python train.py --gain_aug_db=10 --loss="sigmoid" --encoder_norm="rmsnorm" --encoder_activation="gelu" --encoder_dropout=0.05 --text_encoder_layers=7 --text_encoder_norm_position="pre" --text_encoder_bias="all" --beta2=0.999 --decay_fraction=0.2
Rows from block 5 of the audio encoder of a small contrastive audio-text model, named by matrix and row number. Rows with one number within an expert belong to one neuron, the router's apart. Each number is 500 + 40 x the weight over its row's rms, rounded and kept within 0 to 999. All counts start at 0. Numbers have three digits each. After the name is the row's rms in percent of the matrix's.
After each expert's rows are labels from the 100 clips, of 14848, where the router gives the expert most weight on average: "loudest band" is the band of the loudest frequency at the time of the peak; "top examples" is what is common among them. Only what is clearly more common there than usual is listed. The data: melodies that start on their tonic, played by one synthesised instrument.
# router: router (encoder.blocks.5.mlp.router.weight, 16x160, trained with AdamW), inputs 54-107
# up: expert up (encoder.blocks.5.mlp.up, 16x80x160), inputs 54-107
# down: expert down (encoder.blocks.5.mlp.down, 16x160x80, transposed), outputs 54-107

# expert 3
router.3 098:519499495417562434566542454552429485482539552482475550493546440533477481487470506497462507576528542527482559475470441501542529541565524425498532558537503434472450
up.0 095:452519407468515498503493423475516539516519459445481496473481516525498501446485441443487471524517472425489479465408584487460539468518482507546523555538518495490486
down.0 095:491451507563477506501565530456515553492514514461580495443521508487558474500521483577507487498501497545506487555494645496516528466537476500515468451451471531444518
up.1 101:515525518522450474472451474522518517422538507467438504462521467526535451584580557547415486492417467510528518517565547520496537510535531481469436456523479497479548
down.1 097:489540454516547527508513560466536535452530528556510476438544512543528521504511504411510460463550513476483507483520524513556487551472514515474492579500555424535516
up.2 091:518465487502517487461574506574446499584544506464559462519593485450488376553437513522437444438448441460517519535470468504530538490530488492513474493569460445456518
down.2 102:514517497490539587487416576516439451527504461510489513345520543500502436534473467572495482506501465444498542478513562499489577467436513451536437519522505433534459
up.3 097:526492461446467510507523492495457502512448528517484548502493516580522519481525528526510502538493432475529517533441478493553473458510494528443537447463413529523497
down.3 090:554480526492463517575531439517511513480473510485527572560584514529440450464530484503471451519532437441581464516519492509561436512543520488538468490515483483529493
up.4 098:537528453424490450548525527447451483523556524465511496527512487497563511457486509455521473464473527461485531484484395500541482509511519526554504568486464406495495
down.4 103:454463547522467462455560467482499491528483467605582503499470538511494539479530496566498497501457513513438496530556461498467488520588484484478551477533472468475527
loudest band: 250 to 500 Hz
top examples: the note A#; the note A; tonic: A; tonic: A#

# expert 2
router.2 098:477512484469503516528531456504466474545499481469411439473517528517480486495557430500560512502520467428570529492499425459500540579545503528541473557522630471457473
up.0 099:545510465488489472541404556513454429512470459453518533429543514484475516535521419478501439502508480531493480495520506578519523546507512539508540484536487532498563
down.0 096:499493570484496583450463456462503501520489525500447450519490493460510462463481542521492396469515521460523477508504487478512515548562491524440549524535480534415482
up.1 109:512533468567592506545518569489508574493479516519445513516447554460534575417445524486497546521509490480498535530465495496489566495509511425421493467493541493538464
down.1 103:452467588548496491522494517470500557517466499479484568592495503432483520514495498462481535546530511490542498489479421455507579457478446416490461501472555460539479
up.2 108:491504510479529538499478526454531544509437483478513482562503497479490521492501491476538532603483452515543484463570454496478557467483475528461515506532507480486420
down.2 106:448476547488551438541512443506480462511514458540470611428433520516522433508479520525517528471546458463458514531453470549490459528479462446482551431507503530498497
up.3 088:442588518455545509511458528412445570532512513472482465490529467526519466513493495498474498530501517494422493543458479491584509398510548592457502481440549477505463
down.3 096:541611468500497498469477556437510501483493483502477495494540530412501483559508511547441529519512478566545447513467488446467509462487496446494517570452518475548465
up.4 092:534519429486547427525572524513456524471554492485540568455533504513422474514489497475512492583523462445493518548497485482505566491510543488451483527519413507467427
down.4 102:529436511431535529563479520478496470580535519529433499511518559602519494542517502492465495434538521483451540531516551530521514520521501482489474525452526514529505
loudest band: 500 to 1000 Hz
top examples: the note A; the note D; tonic: A; tonic: D

# expert 0
router.0 107:482487490521494527427466621484541532540448454512526538576574480523545500535578561459566483535431478530518482487516497554443527518479498488489472519519471538536536
up.0 097:553480483477484542431438502484535552517544510596511465527514468487525546505495541545489473451506398574450466468502487582493473471499529522485469550410474521519513
down.0 105:462514497462529499554523442486557490595460422466443431528509453557506559501456503543519482424525422515592482525484470521457487469501501518530492559352486593445466
up.1 092:525515502486512551543441533545579514464462511454481505515555450592498477504470523536514493535467444559520499474503448519459565447472494494566548503429449443483478
down.1 094:555525509523468487503546489524521533527473502389433473528586551535515464491502461373523467477514440484461505436511523486522507549502467482486433513515463469563524
up.2 076:506523475553545571486509547505544493478519538522459493528520529505453566509460489516529532501502540462470508554462511534538494556478591432436507536504532488431427
down.2 079:423558490476502542557430436456554558496482469386453502477523515469432608493530527499531489475498432516484559547528501504459480573539505519522504510515475531463482
up.3 101:414522447502536490519463466536507549482441557489462469526436508488466451510494481436499501510427526542425476556492464475522531507547566475520529481459522535527439
down.3 103:464467533510502520511522532539524489509515504413469499481554507482505513539531488421483557476499538541509499514507460462484467480518566496443484527428497527547481
up.4 096:561460559461449460449568517508508433514546523549520513539508463501561478548471479477510489481663511508516544544468542485412533506486537474506581460492494507531486
down.4 114:456415536452567532525504489501470543485408482489468458476559485537478502551505483538528442530559527556579528550494491525563523558481430525531475415517538495460525
loudest band: 250 to 500 Hz
top examples: the note C; tonic: C#

# expert 8
router.8 103:499506501524525532517499484502507495498506520461521500524493448524578556508534509516579472591430517481497525454450559465563433484517468568489511504460443511518403
up.0 095:541499535525499525566478455491458523484431464470456475503521500496451553467492439449458581548543492523583535522539548514513561530491533494585483562500516515433560
down.0 088:523588499452496425490488539504458456558431520513452523593475498466482583413453498528499536448468497521468560497498504501461519438482496506507470586516439495499544
up.1 096:470494522511465439421480514490556447483501506449558452593489473501483491441537522501517506476451540519511521491539473476472558468470512533498502443505559417493521
down.1 100:504472540547469477513477542538559499508512481472550446399453486492500421486499478580500523473422531496456536487446477551487481525429528430559547554477505473560488
up.2 109:448472506528444494507500549565580529411583485483462491467573519495523537414467511453557627516549524490547537549570547490439520562501518484473409495610518533523570
down.2 100:457498450562499456440451470519523569507518473532538458529483472464523490485509524507468578482473515550523521499509492567465531542519472526481459506564564429505583
up.3 081:529597481514486428494549464492529454426553501466490474517504482524567505493508451430478465576532491428555479470521477513540437468481557435490587473565521479454558
down.3 090:567494465464509555456487487526522454429542507520483417392467504486527560549474479495476557461466464514476526550507511505556450497511525533522463501553519488488544
up.4 086:446513514521460489511562471529448523433475463492447499543477547552460511477489536424544574536521461425507440487528451481548507417492450453497544479534450505465496
down.4 090:501442470474502444529510472606502477504517480400455496442474484495572507532510542506554533470528476492606522488463460506572513500534479516501421460560546461477563
loudest band: 500 to 1000 Hz
top examples: the note C; tonic: C; tonic: C#

# expert 11
router.11 106:461522542458536447480522524500415520525435497479492545515447504522484479492521424512504550586459502470449476436502519504578490472556524455494508408450469476484478
up.0 100:543498488500443476444441538543487538597487487507531405561491520495466504439519524516596520494466545520519505523469509567508475436517431505484556521479472524485534
down.0 098:460479532450453533541527463503500508534442498540504462440543532510506485483511486506522502532455470567505550510526455513533486498456433539492445503493483458456547
up.1 110:467500496498411503518458478507516491476479500504558438520454510474502500413545500462482517485562445569478512491568439447487513504513463478483566562473628480456574
down.1 109:500510465489513537504501482561494514521448490536507474447406433525532547505548424476496485454462533437443416507469461500480554507462510465514491449486484530520495
up.2 108:512488488507525569489529412526440535510539519492473461495484503516420400514534595456459522535504524480540474401512550531525446474457491504554457498467486463494525
down.2 111:479472544490470488535488569527478506485504495509507428388579513491485437519564504536501548540530544427474493581510517516538454561542481504544556490494483487440492
up.3 114:520456504476478516472546477525519510490426457494556435462530494559505534441481585485494480555497479489530525455496435511537488462552540531531513457470576457418508
down.3 116:580492519554487518526467428505504519549507521498561535440556490510504542468443447534484475556501470538517503481478589511522494534516517502495509496491460491524473
up.4 106:529518523464455434479545474506526538430464485471598558465539474466471382573488485453457499529498560543465506587450503575537507451596532562455543485477497574456490
down.4 096:603488473522561514545420568489507510451567422474544556530501494505518466506461523503421496527465521524452484448527484482537560443639551552426472434525530526514491
loudest band: 500 to 1000 Hz
top examples: the note E; tonic: E

# expert 6
router.6 105:549563478529510550454502516534555494480531565510502540468538520441524480536510532538506472482414455484462567554554517587506483468538455468526442444528454509535513
up.0 080:520521495536582456471440602487538455570564471485539530551481510458499499438488509506485543467403433504505469483468514501547408583559527574501429409554518475510489
down.0 090:538470563543517485543437477537561572560453589500503466477478540520534499579517433528500473488568448480588459513518505508506461532528523430487516534406494491461464
up.1 102:542553454516508444437493445547508534464483465510476504455535479423493497541489470417491539491479466543511536515582523508486461599453557459487463514511536517516513
down.1 093:445470474534480547476444508515488512545512488469469432449489441570547476574479478537510480443461432506494488529481471517515398561520550456566495501531487514441532
up.2 117:507546500486531555448470461506493469557435476471492540499449497597504438500532458545459529473482470463448530435534430625503519526479515500494438493538596504512469
down.2 103:503480512483545486565499525486525500502443466482473397433520483577455452523470587405471528487469523534484515478485406461381511461496560454499544502476529478522472
up.3 093:438411456553526534490529519521403495568548460515436455509491487483501537514484531476561491503532516577522517425522476517542521439443541507555486528467512457474506
down.3 095:437554521493508515496443474561509565570559557569452572512492486493514546470475437584488474457519519529488606542527537523498420459580492488471536544480517515490506
up.4 083:558467451517615490538474512530522439586513480453467586514528586517475485532477521481486330520494468487543504499487541584554452486501524455511532459460471532484463
down.4 093:506418508526536474504476494517534532542540530473472471444542505550451476536548505478476451506496477527472544549485505495566518471534510510542521538459499411466476
loudest band: 1000 to 2000 Hz
top examples: the note F#; tonic: F#

# expert 1
router.1 104:486516470585430504547515449494503475524461492508420466479469518555503555521466498482519488496431489547510540559497552424505536465458499419557477522494445545491499
up.0 061:445504494497554552433535561527537524487525511503578519529507460457512471541482448521453485475527445531463412459507485532469483530472444527501506504507633437563520
down.0 092:478596531477532480513508576445512451490549521543591503598470555488511454497459496490430452485505497493487527559439509506520491447501513535453467552488547517471520
up.1 096:494530432437461535448424473521526499540567580490560499459587512513533481506490493570515512457442505535495531531513451477515462470460499508519427542513421496499425
down.1 090:512548544498482541544505495571518509567529411537575565577504603565536497463535429434469477517535483445489466522513498478546530520531510482557525505473547484515552
up.2 100:530467484527447546567569486488500528483467535514502517533533465551499499505512475452530522436551437527547493488563475477506518517551494473552529515555485522474476
down.2 097:545553532493445532576493470465569507462472502488506522486546530498516442528526502527528569593583482547498470482465538486498510427551458542543509437465494518485510
up.3 096:496474423523507507454441467513516469518487425527546508472582448597528584449503466505492474462479490476494518493539441516530500511511512432543477504587558450468492
down.3 103:477538443512509492534521555500529437506490480505572476537509453597505527484492555519476486581444515517550531467446456463547562474463536437510527472436528471473552
up.4 076:430481555418550573520487581521483510494484588487536531560498518546482530473523425527527549468498537462498572520485522466497445501475489450490547524546497466474487
down.4 085:417525422464438512513581506523440528566528485557608486498469438531442464482546455460513492464522498517489622537553452444559527450485548494474491424437553572525543
loudest band: 250 to 500 Hz
top examples: the note G; the note G#; pace: fast; tonic: G#

# expert 7
router.7 096:541601554439417465429478464527543452461464560532457491526494506475483536485456507525522509525556545447430494531527440461424565462472371465509504545485512490461494
up.0 102:475540541529457544575549573505495516538446476456550545481491481442543527480471486548489565559463537511440427452510461472517522511523530557502473563473476500476583
down.0 088:520493515537546458487463422507504514480556507484551571558557439486495482438437537470469542445490500478469448488480431405493503419494562572436515438423473470482521
up.1 094:441498542376468488540500567428482532547502492521483420442493518560482590473508488483440482502458483535453520486593495533492489608498559424548517509478530467451517
down.1 104:517419545476558463511473460503465528520465493497485493540470481506454494433476497508474483544600533534573477588432550486517518515462506448436570546490522457523501
up.2 109:499467469535492542497499502473449553482482550521529474492449428442564583413546510555519475518476484503469488505478612519433481520466478511619388469498427482430484
down.2 093:516525527521488470522466452516521488385519516506541539489500476544537540508538603477521461559452462520517504536466506511516473554566465471483487514466431525522537
up.3 099:458515495514471469484451498538449455510537535473485512477512557502453504474510525537415507498536534513405497549517514472470517493480515573490464509528489535403433
down.3 099:499543518518517462517513534541441495544512491529496500568473537468502500561454551486466502534466493491412544490512492443502509513515507503452534529487501544483522
up.4 101:501488506500492560563504475495580464563559463527435461459475537496559500507491541495509568521510438548564526448570483500482471471491455448502444508526515485586569
down.4 108:559508531505517465450432539490452623526472528479459445527455470535554503482504518498487564518519556497533510450462498546516447476542470563494606442481524517433478
loudest band: 250 to 500 Hz
top examples: the note D#; tonic: D#